Weights of a small image autoencoder: encoder norm batchnorm, batches of 128.
Rows from block 3 of the decoder, named by matrix and row number. Each number is 128 + 24 x the weight over its row's rms, rounded and kept within 0 to 255. All counts start at 0. After the name is the row's rms in percent of the matrix's.
# conv: 3x3 conv (decoder.decb.0.1.conv.weight, 192x192x3x3), inputs 140-146, a 3x3 kernel for each
conv.85 092 [133  99 131  94  99 127 117 120 123 125 166 117 135 110 144 145 134 125 129 158 136 106 104 132 106 149 113 122 159 135  93 161  91 138  94 115 105 173 136 101 104 150  74 140 110 161 132 128 118 142  92 130 144 141 115 121 149 104 113 112 129  97 107]
conv.86 075 [143 163 128 160  83 112 166 147 109 106 130 126  49 201 110 107 127 110 152 168 159 125  82  82 131 172 140 145 104 167  98  92  82 148 114 139 120 117  97 159 117 155 112 141 122  88 125  90 151 142 108 119 134 124 110  99 120 148 137 100 147 106 118]
conv.87 116 [103 122 151 137 119 156 135  81 124 142 106 150 104 118 100 134 136 138 123 105 142 113 137  66 100 109 134 169 136 143 129 112 123 120 114 105 117 115 126 119 155 132 158 123 137 128 122 149 101 136 106 131 153 104 116 140 122 120 106 151 133 121 130]
conv.88 057 [164 180 101 139 117 151 165 191 172 151 131 132 165 138 123 105 135 122 140 103 138  98 109 156 116 105 119  98 141 125 132 165 111 109 109 113 133 101  96 154 119  99  91 106 121 141 165 126 107 174 116 147 120 148 137 139 107 131 147 106 126 154 125]
conv.89 080 [ 81 143 134 117 158  80 132 157 160 131 149 106 188 138 161 115 169  94 131 114 144 123 166 148 110 122 121  97  93 114  98 139 155 145 155 124  89 102 103 142 126 167 123 166 118 128 115 125 139 142 145 123 125 133 146 125 117 137 133 149 160 143 137]
conv.90 054 [128 112 166 124 122 116 129 154 145 123  89 144 127  93 119 121 130 139 131 125 134 107 131 124 160  85 140 118 123 127 145 110 118 125  92 120 119 110 181 150 155 136 156 154 131 135 106 169 146 141  89 115 151 148 126 117 134 123 133 141 123 125  97]
conv.91 085 [166 153 158 133 115  97 127 101 128 108 147 100  60 171 145  90 145 146 111 129 129 138 105 135  87 126 143 107 152 128 130 132 131 136 158 100 153 137 126 170 132 109  94 173 131 144 111 143 111 130 134 144 112 122 114  98 114 122 118 139 146 112 164]
conv.92 087 [134  86 130 144 186 130  84 105 160 124 147 155 129 129  97 100 147 110 126  50  91 128 149 143 133  92 147 111 147 112 154  79 127 136 128 138  69 132 188 150 128 146 118 138 110 147 131 104  91 132 106 104  87 116  90 116 106 123 112 122  88 115 140]
conv.93 104 [120 195 131 140 101 145  91 131 149 123 151 143 135 131 128 104 117  99 131 127 107  91 155 109 112 104 124 152 135 112 111 110 131 114 113 124 147  83 130 146 154  73 117 140 146 104  95 125 157 135 114 140 129 141 163 141 127 127 142 129 115  92 129]
conv.94 098 [154 137 114  65 142  95 149 154 140 135 146 110  93  73 125 120 128 133 131 139 123 139 112 120 141 157 122  93 198  97 158 159 148 133 131 137 136 163 113 108  72 137 104 126 121 132 121  96 121 127 138 145 141 132 156 119 128 128 126 131 117 111 127]
conv.95 107 [124 120 155 179 104  89 160 144 141 121  94 154 118 175 101 118 149 106 111 163 124 110  49 109 119 185 127 158 143 122  77 105 102 129  28 141 114 180 140 167 124 100 132 113 153 136 100 123 107 134 101 125 131 113 118 134 140 154  79 128 126 113  96]
conv.96 072 [104 101 136 152 135 125 116 166 180 140 174 107 147 185 164 136 119 125 140  86 138 161 163 121 106  78 135 147 116 122 123 163 140 111 125 115 147 124 113 124 144  93  77 112 163 125 116 117 183 164 164 143 158  86 145 153 147 115 196 115 100 130 112]
conv.97 110 [144  65 125  94 144  91  99 139 173 115 119 112  93 131  99 115  81 118 161 146 145 132  99  89 139 171 139  91 129 132 141 129 156 145 128 112 152 143 122 118 124 116 142 133 117  90 146 119 124 115 140 143 131 105 148  96 149  99  99 168 113 122 119]
conv.98 102 [ 87 120 173 120 198 135 103 106 129  98 129 119 101  64 147 108 157 127 127  79 101 139 231 146 120  49 124 119 106 121 127 130 171 104 120 163 132 148 136 153 175 127 115 151 126 132 154 136 157 118 133 101 143 105 102  89 140 117 151 126 144  92 142]
conv.99 054 [127 123 161 144  97 141 114 108 121  93 159  98 115 143 148  87 135 135 109 145 125 152 105 101  79 124 142 140 134 122 102 120 136 138 109 100 132 146  86 108 125 141  83 166  75 112 149 137  54 156 117 133 135 142 127  94 163 122 139 160 142 133 131]
conv.100 126 [140 184  97  68  81 115 143 125 121 112 114 126 144 133 130 135 152 143 109 118  97 125 135 145 122 140 137 135 143 139 114 110 110 126 141 130 121 109 106 115 116 102 134 115 132 107 122 104 142 159 147  93 120 133 143 110 138 147 154 112  97 117 147]
conv.101 068 [130 127 152 114 135 169 119 111  77 155  74 144 140 104 127 131 147 126  88 118  94 128 164 144 110 116 120 132 157 129 128 117 130 160 155 147 107 131 123 130 101 168 138 107 103  85 145  91 129 106 122 105 108  75 130 130 142 114 151  73 132  84 132]
conv.102 107 [175 120 152  82 108 106 151 118  99 180 163 144 168 128 111 124 128  99 130 193 122  82   2 129 132 228 147 154  75 130 146 144 120 107  69 150 117 117 140 162 106 116 148 160 143 146 101 150 114 143 110 148 132 146 123 132 145 135  84 117 129 161 115]
conv.103 093 [119 233 128 123 162 114 100  82 126 170 116 126 123 142  74 135  83 115 148 180 154 145  78 111 117 172 146 126 164 131  75 126  99 110 106 195 124  99 132 198 182  93 131 129 110 164 169 126 137 131 105 142 143 128 160 121 111 107 152 168 152 116 123]
conv.104 089 [115 146 102 177 145 119 135 114 160 108 161 126 150 135 122 133  88 142 118 111 125 140 156 120 140 108 144 146 122 121 101  88  96 147 119 189 140  99 119 139 119 166  90  88 138 112  78 112 117 144 120 114 113 106 118 130 126 134 109 127 143 115 122]
conv.105 137 [142 160 149 102 111 190 202  89 142 115 158 144 114  93 123 123 128 113 135 136 136 115 151 117 116 151 121 135 130 119 132 115 108  82  79 132 149 126 144 147 106 154 130 124  95 121 128 126 104 147 135 142 112 131 115 118 141 141 155 103 119 138 128]
conv.106 104 [138  55 131 126 167 129 110 155 104 134 142 130 123  93  75 136 114 156 107 137 101 111  92 136 152 148 141 173 135 128 125 165 179 111 134 114 140 151 114 106 144 127 119 128 118 129 108 134 125  96 155 115 119 105 118  87 110 153 120 128 124 114 153]
conv.107 108 [133 191 133 150  87 160 146 108 171 106 145 117  65 161 146 159 157 144 114 102 117 132 187 127 106 100 133 119 117 123 151 161 150 162 155 133 119 122 143 199 173 159  87 131 163 113 114 132 115 122 148 115 131 121 141 151 116 147 137 121 135 134 120]
conv.108 123 [126 169  92 104  76 135 159 153 110 122 152 151 112 165 170 124 122 107 114 178  97 129 100 193 129 161  74 107 152 154 140 148 104 131 145 125 155 141 134 131 147 180 117 142 129 141 137 131 124 108 118 137 149 134 135 134 165 152 162 123 105 111 166]
conv.109 125 [139 140 120 168 140 104 110 138 154 108 131 142 127  91 100 131 154 144 112 120 123 141 165 119 131 128 137 129 118 112 122 108 153 108 132 127 166 126 137  74 138 116 143 115 152 157 176 125 134 148 122 106 136  99 121 113 134 135 145 136 115  75 145]
conv.110 101 [162 132 168 130  93 148 137 126 126 100 128 118 125 160  98 107 151 144 120 107 140 125 143 116 141 114 130 145 108 155 134  46 156 108  75 124 162 139 143 131  89 143 146 131 112 133 153 116 125 148 111 122 131 159 120 129 130 110  94 146 100  90 134]
conv.111 079 [110 128 113 128  87  92  80  78 119 128 100 135 174 114 138  96 128  74 113 153 122 131 139 135 135 134 130 159 162 135 129  97 146 135 104 138 133 137 113 158 109 179  90 146 121 180 155 164 114 119 147 136 163 108 102 126 143 100 148 110 110 114 135]
conv.112 059 [145 192  69 148 181 171 156 103 135 130 129 147  97 175 134  99 125 132 120 105 133 149 112 122 138 121 164 136 115 119 137 105 101 118 155 147  79 132 155 110 117 160 125  96 109 146  84 144 122  92 139 140 154 104 145 117 128 124 147  78 116 150 110]
conv.113 067 [159 105 139 186 131  96 134 129 134 101 130 114 102  82 103 114 172 120 119 102 142 128 109 158 166  92 140 146 136 100 149 124 137 136 169 151 134 129 141 148  92 150 155 141  79 133 185 117 134  99 120 147 154 121 152 135 128 151 170 124 114 124  84]
conv.114 116 [132 174 125 105 156  83 162 133 124 131 124 135 123 117 126 120 147 104 101 101 141 146 220  86 116  60 126 138 134 144 123 147  88 127  97 141 120  79 138 203 152 128 132 147  95 156 154 139 119  93 106 167 138 159 148 123 137  95 153 118 158  92 112]
conv.115 076 [153 141  91 121 152 134 113 134 122 152 137 140 104 159 125 150 160 143 111 146 162 185 122 121 107 118 128 109 136 136 170 112 132  80 147 154 106 104 152 150 108  82 111 137 131 138  89 114 173 141 148 131 120 134 137 141 153 138 171 105 120 150 144]
conv.116 092 [162 118 128  98  41  83 107 182 104  87 108 119 104  90 167  68 135 161 135 123 131 152 146 130 131 142 128 145 121 150 120 163 121 125 170 166 110 105 102 131 118 135 119 126 135 121 134 140 136 113 153 122 130  86 118 143 131 120 130 130  87 136 148]
conv.117 128 [103 147 139  86 129 148 131  71 149 149 121 145 136 125 125 119 101 106 133 129 113 123 113 113 120 153 133 148 165 133 122 100 128 103 127 178 115 161 125 149 108 141 168 146 123 128  99 160 124 142 145 146 133 138 104 157 147 182  97 134 114 149 137]
conv.118 127 [106 151  95  97 123 127 120 137 156 102 122 127 113 108 116 111 115 122 110 118  92 132 152 127 117 127 129 130 139 122 137  90 187 144 143 164 143 121 126 134 128 100 140 142 111 110 136 136 120 101 111 137 105 148 119 157 123 130 102 201 106  84 124]
conv.119 111 [ 88 105  74 142  94 176 114  89 140 120 139 165 147 153 124 134 159 149 128 116 132 109 153 115 143 134 129  96 149  95 122 161 129 114 115 170 124 161 135 145 152 129 126 113 110 132 127  94 110  76 115 154 142 158 142 136 116 142 116 108 147 140 137]
conv.120 082 [105 121  90  68 163 175 170 127 114 105 123 184 163 118 133 160 119 136 125  93 116  89 162 151 127 118 137 113  74 112 188 154 164 105 164 134 129 132 152 151 128 150 131 139 155 120 132 127  99 113 120 151 155 157 141 117 122 127 161 148 141 107 126]
conv.121 067 [107 129 159  77  83  93 138 114 149 100 104 123 116 156 121  98 168 137 109 228  97 110  54 154 151 213 125 141 127 134  99 162 139 141 126 136 109 156 120 140 120 164 115 104 112 104  37 147 105 165 103 118  82 105 128 145 140 102 122 145 142 114 144]
conv.122 119 [ 86  96 139 126 147 132 178  73  90 111 177 153 160  63 129 122 174 109 136 136 111 113 120 144 129 134 105 116 170 100  93  83 127 112 103 103 155 128 153  70 175 120  95 135 151 132 147 126 134 118 128 142  79 100 116 142  96 121  81 158 107 107 155]
conv.123 096 [ 54  95 144 126  86 133 130 129 148 112  98 138 114 100 110 129  98 136 143  99 145 118 184 122 145  63 122 150 160 169 130 151 188 128 138 106 150 102 114 143 181  96  95  79 113 113 136 162 127 148 141 133 146 122 129 119 110 134 158 123 123 134 137]
conv.124 121 [163  99 141 133 121 116 135 120 101 134 187 132 115 145 111  98 109 128 117 124 114 142 116 152 106 139 117  95 100 112  54  24  82 125  91 162 132 143 160 104 133 109  98 121 135  92 108 139 127 100 118 116 124 117 143 120 111  97 101 120 130 114 132]
conv.125 133 [181  61 193 123 119  97 113 110  80 105 110 134 106 105 165 136 110 108 119 133 123 145  93 147 139 166 125 131 123 119 160  90 118 104 179 129 151 136 148 116 106 115 149 109 131 120 143 137 109 139 146 119 163 118 119 117 133 133  99 143 136 157  97]
conv.126 060 [148 180  97 116  84 154 118  62 156  33 125 118 118 152 158 112 139 134 134 137 135 163  89 107 123 192 144 122 130 139  92 155  91 147 150 108 145 173  92  95 125 149 128 149  93 120 131 111 106 143 134 101 119 100 166 134 140 155 110 104 137 118 143]
conv.127 086 [113 132  99  94 125 153 127  74 127 135 144 115 162 152 124 112 117 121 127 111 130 146 135 156 130 148 117 156 138 112 106 153 122 116 122 115 121 100 145  99 102 139 139  97  96  89 152  75 117  99 146 154  94 151 135 110 111 121  98 154 126 138 141]
conv.128 064 [130 103 174 155 158 119 119 165 127 137 132 131 100 138 113 142  81 126 107 172 177 167  85 123 134 122 142 111 142 110 123 141 125 130 101 102  90 122 140 191 116  86 110 147  88 114 173 111 160 104 148 133 112 143 140 106 112 147 174 155 151 131 142]
conv.129 086 [172 107 128  85 125 135 173 169 149 103 121 106 123 124  98 153  93 120 131 179 103  34  25 109 112 235 122 115 120 132 133 110 165 139 106 137 122 132 106 174 128 112 132 136 143 176 117 130 104 124 110 153 110 135 130 132 114 130 129 147 162 144 116]
conv.130 114 [164 132 123 141  89 137 116  82  87  87 136 102  95 140 109 128 148  97 161 119 122 132 109 129 138 125 120 136 154 106 153 114 120 148 160  75 122 135 128 173 158  99 204 145 108 125 158 116 125 145 117 158 113 115 114 107 116  99 152 126 116 130 115]
conv.131 110 [170 108 137 148 151 145 130  80 102 107 139 139 106 153 108 128 103 128 113  34 128 160 194 118  49 116  93 144 112 120 111 119 107 110 149 154 118  72 154 114 117 124 135 101 129 112  99  79 103 152 129 144 141 126 122  93 147 123 146 111 137 113 145]
conv.132 108 [ 86 131  95 137  67 128 103 106 118 165  65 170  80 153 125 145 137 126 138  55 115 116 204 139 122  32  96 113 135 124 106 126  93 137 127 111 124 136 129 134 150 117 160 116 141 133 132 141 137 110 138 133 143 113 127 134 123 159 131 139 119 148  98]
conv.133 123 [111 157 109 167 116 167 142 131 121 151 118 116 173 150 138  87 117  79 169  38 180 114 174  96 127  99 150 139  97 174 134 114 130 133  90 125 105 112 126 133 146 118 133 115  96 112 106 137 129 133  95 120 131 175 124 153 133 139 133 116 164 140 141]
conv.134 063 [147 144 111 135 138 132 127 147 131 153 106 135 117 102 106 126  97 105 154 150 138 105  70 124 143 158  93 154 139 125 173 165 158 140 106 128 215  79 144 114 104 133 147 151 162 141 120 145 148 147 144 141 143 158 116 149 132 108 188 130 166 148  96]
conv.135 130 [141 204 165 111 114 119 145 104 101 135 116 133 125 135 124 120 145 111 116 133 134 129 143 120 102 115 131 146 123 155  92 104 132 145 170 147 147 120 156 135 147 134 117 165 104 120 133 122 155 146 110 131 108 121 138 115 146 160 131  92 136 134 140]
conv.136 085 [122 136 140 128 185  49 124 150 159 111  94 129 115 152 106 101 135  85 107 116 109 149 113 149 105 156 118  98  84 114 129  87 108 130 161 148 119 113 113 103  93 179 126 162 129 138  85 106 123 113 133 124 155 139 144 109 156  86 165  93 163 106 141]
conv.137 077 [ 91  98 146 162  89 192 146 126  89 146  57  96  97  59 112 102 136 139 127 129 118 113 167 129 119 114 131 108 125 138 100 127 116 137 118 122 120 108 154 133 112 117 114  85 167 123 153 168 106 134 141 143 140 146 126 175 121 147 109 142 167 145 151]
conv.138 078 [140 170  87 119  95  83  93  49 155 113 153 131 137 185 158 129 111  96 122 165  96  93  56 136 128 235  73 115  96 110 115  92 121 143 111 133 110 140 110 172 114 128 153 134 140 137 121 139 121 163 145 119 108 120 118 117 132 138 145 153 140 124 130]
conv.139 112 [161 162 187 146 155 149  81  97 111 125 111 123 133 145 108 138 139 136 113 132 117 144 103 142 143 130 124 118 115 138  84 111 164 141 113 117 124 163 138 134 137 115 159 122 121 169 145 188 144 132 116 144 131 128 137 122 101 105 143 108 138 133 109]
conv.140 127 [ 83  75  83  36 105  98 149 109 115 167 123 102 144 190 131 133 110 150 139 122 120 127 139 143 131 118  93 121 125 104 158 144 164 137 132 119 132 124  83 139 114 117 125 129 110 105 102  87 158 112 133 131 159 155 154 150 150 103 129 153 110 130 123]
conv.141 125 [112 134 122 184 171 137  77  97  98 117 133 144 120 134 125 110 127 120 121 124 123 125 111 133 138 151 129 102 137 113 131 138 140 116 154 149 116 138  84 148 143 136  89 131 113 115  61 109 115 141 137 120 124 102 100 137 131 145 150 109 109 129 154]
conv.142 070 [156  85 129 124 155 196 110 126 120 147  88 153 173  81 152 153  85 148 155 138 146 112 106 116 136  90 129 161 135 140 127 126 122 142 123  95 127 116 123  60 181  84 126 136 155  80 122 155 126  98 160 146 118 156 111 140 115 116 123 176 119 146 169]
conv.143 111 [174 123 128 117  84 104 138  57 137 128 139 115 103 108 150 146 109  79 108 120  99 124 106 124 121 126 105 146 119 101 113 127 125 152 138 129 104 109 127 130 130 149 132 174 131 125 121 139  94 150 110 114  82  95 111 147 102 124 115 146 155 146 111]
conv.144 098 [164  86 170 110 179 129 119 115 133 132 124 108 175  79 156 100 123  79 132 136 127 157 134 134 125 132 120 125 157 142  87 178  78 119 163 146 107 164 150  96 107 127 107 162 145 107 160 101 101 122 114 121 112 135 140 128 147 148 129 103 129 103  87]
conv.145 081 [115 106 150 104 102  89 131  73 104 157 105 141 177 140 157 100 132 149 121 164 159 148  95 106 146 163 140 106  95 108 142 112  93 114 120 126 134 120 169  94 121 112 124 132 153 133  98 118 147 120 144  76 116 103 131 140 155  83  99  99 148 110 161]
conv.146 126 [124  91 133 181 131 130 133 104 127 113 139 124 152 140 153 117 141 140 116 126 125 101  56 116 105 178 122 141 154 136 119 125 104 150  59 135 105 146 122 104 120  86 198 152 111 143 139 120 138 161 157  99  98 124 138  96 127 136 154 123 129 127 129]
conv.147 094 [124 144 148  83 118 158 126 165  76 112 128  91 164 111 157 116 168  92 148  75  90 113 164 167 156 121 123 139 109 184  77 143  72 115 187  97 132 127 136 106 131 181 164 118 124 135 152 117 116 127 141 155 117 110 145 121 149 112 130  87 109 143 134]
conv.148 076 [101 118 127 127 179 142 145 117 115 132 125 138 101 164 117 134 130 119 117 163  88 146  42 144 106 191 106  79 126 135 130  86 143 104 124 112 103 109 115 113 141 125 108 121  70 108 174 133 136 160 131 145 120 155 119 160  89 142 149 140 145 132 121]
conv.149 065 [136  82 134 170 169 160 130 127 126 102 107 159 156 132 142 125 128 134 127 211 146  95  53  93 113 177 147 102 176 108 106 125 119 163 112 117 128 140 106 117 138 123 156 173 148 114 139 118 113  94 155 143 124 183 148 105 145 120 117 136  92 141 138]
conv.150 098 [142 105 115 126 112 142  86 142 101 157 142 139  99 112 122 123 108 155 124 125 113 128  91 155 112 127 132 128 118 150 146 126 117  92 163 126 142 147 143 129 123 125 120 136 112 117 122 109 134 199 120 132 109 118 128 105 112 123 114 110 104 161 134]
conv.151 104 [121 152 159 133 134 183 101  78  72  98 126 123 126 120 108 122 147 111 116 104 120 120 194 129 110  97 117 161  76 121  79  80  95 163 202 164 110 106 151 113 139 132 105 171 125 105 154 133 127 166 129  99  96 106 127 142 108 131 126 143 147 145 130]
conv.152 068 [148 144 180 166 109 111  98 130 136 110 140 124 158 117 137 144  94 136 153 118 131  73 145 118 162  70 105 118 174 121 127 144 135 124 119 141 147 109 117 117 119 139 141 144 140 114 156  98 148 107 157 104 136 162 120 141 155 107 102  94 115 107 120]
conv.153 081 [123 121 113 136 123  91 129 184 117 158 139 119 134 136 129 100 123 130 111 116 109  84 130 158 111  85 108  86 115 131  95 149 135 158 101 113 146 115  94 101 146 158 127 154 120 125 104 106 122 109 139 120 127 127 132 137 113  95 150 133 143 137 110]
conv.154 128 [161  81 147 136 150 155  95 102 124 127 120 112 156 134 126 151 155 106 128 113 128 134 122 147 138 131 122 161 138 149 118 124 142 162 117 113 140 176  94 144  73 126 143 103 105 148 144 109 129 105 139 132 115 125 110 118 149 134 134 123 144 117 103]
conv.155 128 [122 144 135 111  38 145 107 117  91 103  85 118 104 182 142 125 136 108 137  88 118 136 195 151 116  91 108 152 118 115 117 161 120 143 172 112 188 124  69 112 170 159 139 104 104 113 127 130 123 123 142 120 148 107 133 135 130 158 131 134 125 128 127]
conv.156 065 [130 167 104  68 128 104 170 151 155 128 149 106 141 143 122 112  69 130 146  80 128 142 180 163 129  98 125 146  91 155 149 119 168 144 110 129  80 120 149 121 116 146 130 136 151 125 179 135 104 150 121 153 107 127 106 159 100 162  99 122 144 104 123]
conv.157 062 [125  51 134 119 173 133 141 109 112 127 148 153 113 111  99 138  82 152 135 102 149 109 215 133 131  81 117 143 114 118 132 129 123 120 133 146 111  78 132  92 147 147  99 122 113 122 169 129  85 136 110 136 139 109 109  96 127 155 146 116 111 148 127]
conv.158 110 [167  63  94 117 150  91  65 151 100 106 114 112  81 141 136 124 129 136 155 106 121 126 155 131 124 108 170 125 101 115  81 102 132 119 150 114 149 102 133 117  93 127 163 142 112 139 116 129 130 124 158 120 117 113 134 118 134 107  98 104 120 159  98]
conv.159 090 [112  89  91 144 137 152 110 102  86 168 134 130 157 113 130 127 126 140 120 189 141 108  36 128 142 223 141 129  70 128 134 139 108 121 135 122 114  87 137 120 138 119 130 126 152 111  93  98 130 137 137 112 108 130 118 120 158 147 112 116 100 103 127]
conv.160 108 [122  95 107 129 156 155 138 132 176 121 102 141 133 141 145  91 155 133 121  82 127 137 165 138 131  55 129 118 110 125 111 168 133 131 112 109 130 156 165 120 151 123 122 108 125  75 146  97 123 117 163 102 123 122 133 118 124 111 143 107 129 125 103]
conv.161 103 [ 80  82 171  98  88 104 117 130 123 120 112 161 143 113 157 118 103 109 140 109 132 145 123 144 122 119 122 115 168 125 143 185 156 104 107 136 115 108  89 127 140 125 164 105 164 115 107 115  69  63 109 119 131 144 111 100 154 125 134 109 115 113 152]
conv.162 087 [139 147  77 129  98 104 126 118 138 113 131 131 148 128 154 125 145 102 103 154 107 131  83 160 125 155 112 131 138 117 103 160 122 132 156 101  86 100 170 118 156 108 130 124 178 122 112 174 156 131  86 146 154 125 137 103 104 136 142 125 161 135 138]
conv.163 076 [ 97  84 150 116 140 129 121 119 110 119  67 133  71 119 126 137  52 112 150 132 114 125 142 136 107 129 151 113 118 107 166 162  80 136  82 149 111  87 159  96 150 130 109  97 124 114 152 107 104 113 153 142 113 111 113 127 147  99 112 117 137 107 144]
conv.164 080 [110 116 111 148  96 143 104 160  90  65 124 142 131 148 172 100 157 141 127 112 119 139 182 153 140  47 129 137 144 138 165 172 164 116 123 119 117 120 111 118 162 144 124 139 150 149  99 115 123  89  86 121 130 133 100 125 124 119 102 103  99 147 126]
conv.165 090 [139 113 176 137 185  99 119 156 167 112 154 155 129 118 114 157 112 127 120  90 141 178 192  98 106 107 145 175 137 123 132 122 103 113 149 127 120 101 134 137  63 105 108 155 148 138 187 140 161 116  96 101 150 118 120 110 135 132 123  97 109  99 106]
conv.166 091 [132 158 102  91  93 139 110 161 101 142 110 129 135 133  98 139 117 124 110 186 123 130  99 117 126 180 130 103 162 146 112  80 154 142  84 167 172 119 160 144 132 108 131 142 146 134 122 118 130 124 126  92 128 114 160 123 137 138 115 124 124 135 147]
conv.167 119 [143 147 118  79 151 128 156 105 161 159  94 176 129 106 126 132 139 113 119 163 107 119  98 111 106 149 113  94 132 101 115  90 119 140 129 152 139 128 134 139 129 112 102 113 113 137 109 157  92  72  99 137 104 116 115 153 122 126 131  99 115 126 145]
conv.168 098 [194  96 128 151  74 137  98  89 143 134 154 183 116 124 154 131 113 141 129 108 127 124 148 147 109 140 128 151 141 134 103  93 100 137 154 140 109 171 173 141 109 111  98 146 148 100  92 159 139  77 133 104 126 113 108 100 131 102 122 166 109 132 150]
conv.169 073 [185  89  95 123 166 139 157 126 152 137 162 121 116  86  93 107  99 138 164  94 131 111  98 114 120 143 141 113 111 130 131  91 167 155 120 126 120 130 160 137 105 133 157 114 143 117 119 140 114 128  90 121 149 125 117 117 123 145 125 147 101 138 130]
conv.170 121 [112 101 147 115 146  97 125 165 134 125 166 152 141 116 124 104 117 122 113 111 145 145 158 114  95 133 138 116 128 109 113 132 112 105 144 122 132 190 124 112  99  94 106 133 126 122 109 138 125 100 125 109 151 141 111 140 139 151  88  80 124 148 106]
conv.171 098 [120  85 100  81  69  74 132 156 108  91 120 117 137 120 118 124 153 153  97  84 117  65  90  43  95 116 114 131 125 129 102 131 126 126 119 132  95 118 125 129  97 126 147 134 117 102 118 114 105 157 127 127 148 139 105  96 125 159  73 103 148 120 126]
conv.172 097 [123 147 164 109  85  77  76 128 168 116 117  95 161 199 132 152 111 142 134 113  91 140 105 154 142 130 107 134 140 125 131 177 138 109 115  92 119 103 105 117 111 106 132 116  95 178 118 150 124 147 116 113 137 126 113 112 111 112 143 142 143 107 102]
conv.173 098 [112 154  99 164 151 132 139 139 129 118 155 143 115 130 146 128 139 124 141 135 122 131 158 150 147  96 128 147 126  95 138 118 127 110 106 130 111 130 139 159 121 126 122  79 157 144 136 132 124 153 102 101 107 123  98 134 116 125 131  89 121 118 121]
conv.174 137 [173  96 161 125 123  76 155 156 156 132 114  92 141 138 102 153 135 103 103 180 158 142  55 116 110 207 133 135 126 134 117 131 145 134  81 125 136 173 124 146 115 128 137 133 121 120 105 123 137 154 123 117 111 145 136 128 110 130 116 125 137 113 124]
conv.175 094 [169  92 163  84 150 121 148  92 110 149 185 123 132  79 150  91  93  95 133  99 141 102 129 122 126 152 129 134  88 145 139 140 114 148 174 161 132 105 154 160 162 115 203 154 115 128 149 149 152 134 126 123 140 138 150 117 161 161 121 120 165 163 134]
conv.176 102 [ 98 158 133 176 130 119 123 110 124  81 140 135 161 128 129 114 156 139 125  92 138 146 181 112 144 113 132 179 127 126 155  91 132 118 120 111 152 147 113 135 128 121 117 136 147 146  86 118 136  82 134 113 150 102 124 110 101 117  88 126 120 141 127]
conv.177 120 [ 94 112 113 112 104 110 110 127 138 127 175 149 117 100 156 135 118 103 116 134  85 146 137 147 116 107  97 140 143 138 166 141 183 115 102 148 137 110 113 132 131 149 100 154 117 143 107 140  88 152 104 167 105 138 124 103 124 120 115 151 181  83 112]
conv.178 075 [135 191 142  64 143 117 101  66 153 151 136 148 174 102 128 104 116 114 153 147 124 102 126 103 149 117 122  97  87 139 182 142 122 132 128 105 158 132 134  99 147 121 146 106 210 124 142 149 154  90 109 143 157 129 119 108 113 137 143 148 147 119  86]
conv.179 111 [168 103 108  49  86 132 121 103 101 131  84  98 101 132 129 126 145 138 135 135 108 128 140 130 117 140 139 139 113 143 116 168 135 115 173 111  89 150 119  99 165 119 149 145 123 135 151  87 171 138 138 127 113 118 115 127 110 145 125 157 157  99  95]
conv.180 130 [130 179 138 168 140 150 111  75 138 115  95 126 112 119 131 128 121 120 120 132 126 136 129 118 133 139 118 166 135 114 160 109 116 139 105 129 170 141 147 138 153 151 134 140 100 139  92 146 127 137 117 127 103 138 152 123 121 127 115 110 121 151  98]
conv.181 089 [131 143 104  93 118 124 121  95 144 108 136 148 107 175  97 137 144 135  75  34 135 181 244  87  38  22 111 105  76 139 183 106 124 101 127  96  89 106 138 102 148  89 120 126 107 143 167 126 121 126 141 120 142 119 145 153 130 107 122 119 121 103 148]
conv.182 082 [153 156 123 115 153 146 133 117  95 132  92 137 138 103 118 131 117 163 164 146 134 101 133 122 130 146 145 123 151 136 117 202 139 111 165 125  54 117 108 120  93 111 142 153 151 125 110 135 127 144 110 134 136 109 110 123 107 124 172 146 132 166 116]
conv.183 088 [108 136 139 145 100 105 121  78 128 126 132  91 132 150 156 103 173 103 134 127  86 104 121 181 184 151 118 120 105 105 134 149 140  97 135 140  89 118 138 123  79 151 126 127 133 127 142 117 120  88 146 112 157 115 151 117 141 124 136 103 150 100 132]
conv.184 097 [139 113 122 100 125 124 184 126 119 135  98  98 122  64 112 128 135 125 132  49 136 128 206  85 128  88 122 136 106 140 127 118 135 111  95 110 100  96 109 118 124 114 122 115 135 115 141 112 141 132 127 150 150 135 116 115 116 140 102 143 142 127 137]
conv.185 118 [134 144  70  29  72 120 129 126 156 136 133 153 118 155  86 134  79 144 127 163 119  97 107 122 128 147 134 134 147 130 184 141 177 103 133 145 145  82 147 167 128 118 123 130 162 120  86 128 127 135  92 144 143 105 137 111 124 139 105 125 133 143 108]
conv.186 068 [ 91 109 115 137 106  97 125  97 117 186 126 128  82 118  99 137 147 105 103 112 128 180 158 117 109  81 127  92 112 133 121 139 129 130  97 120 131 144 113 133 119 130 106 154  84 167 107 153 105 134 143 102 122  97 149 139 152 206  90 111 145  99 141]
conv.187 102 [132 119 148 138 130 222 113 129  88 116  89 136  75  79 171 104 158 117 115 152 117 123 115 143 116 129 138 107 145 129 176 120  98 119 157 121  83 143 153 170 138 115 153 150 121 110 118 119 137 118 147 123 123 140 122 112 128 117 123 159 129 129 151]
conv.188 116 [142  87 139 157 116 147 111 148 160 128 120  81 133 136 120 146 118 159 124 168 143 120  43 136 127 192 139 107 126 102 106  84 151 122  97 161 147 162 148 131 138  88 126  86 154 125 128 133 130 127 138 123 108 154 139 144 131 138  96 128 144 131 154]
conv.189 103 [108 104 116 156 150 115 155 108 119 132 127 115 160 153 126 126 154 121 133 132 137 147 112 118 132 132 120 140 136  88 106 112  99 118 108 122 128 152 125  82  91 129 111 147 128 114 123  98 113 118 141 129 132 117 128 128 124 127  68 127 161 119  95]
conv.190 121 [139 116 177 131  81 117 146  99 110 156 146 145 106 128 117  89  91 117 140 146 121 124 125 135 116 144 108 135 117 139 168 100 124 138  84 158 108 133 132 111 165 141 112 120 122 144 117 125 130 146 135 135 131 114 107 121 131 110 116 138 135  82 140]
conv.191 137 [ 84  62  97 129 143 117  87  64 118 130 102  91 124 102  68 126 109  58 147  92 108 114 146 129 139 108 134 143 178 113  93 136 134 120  77 129 142 143 139 137 119 134 117 125 104 153 100 139 116 162 135 130 128 147 124 119 109  99 116  94  97 102 136]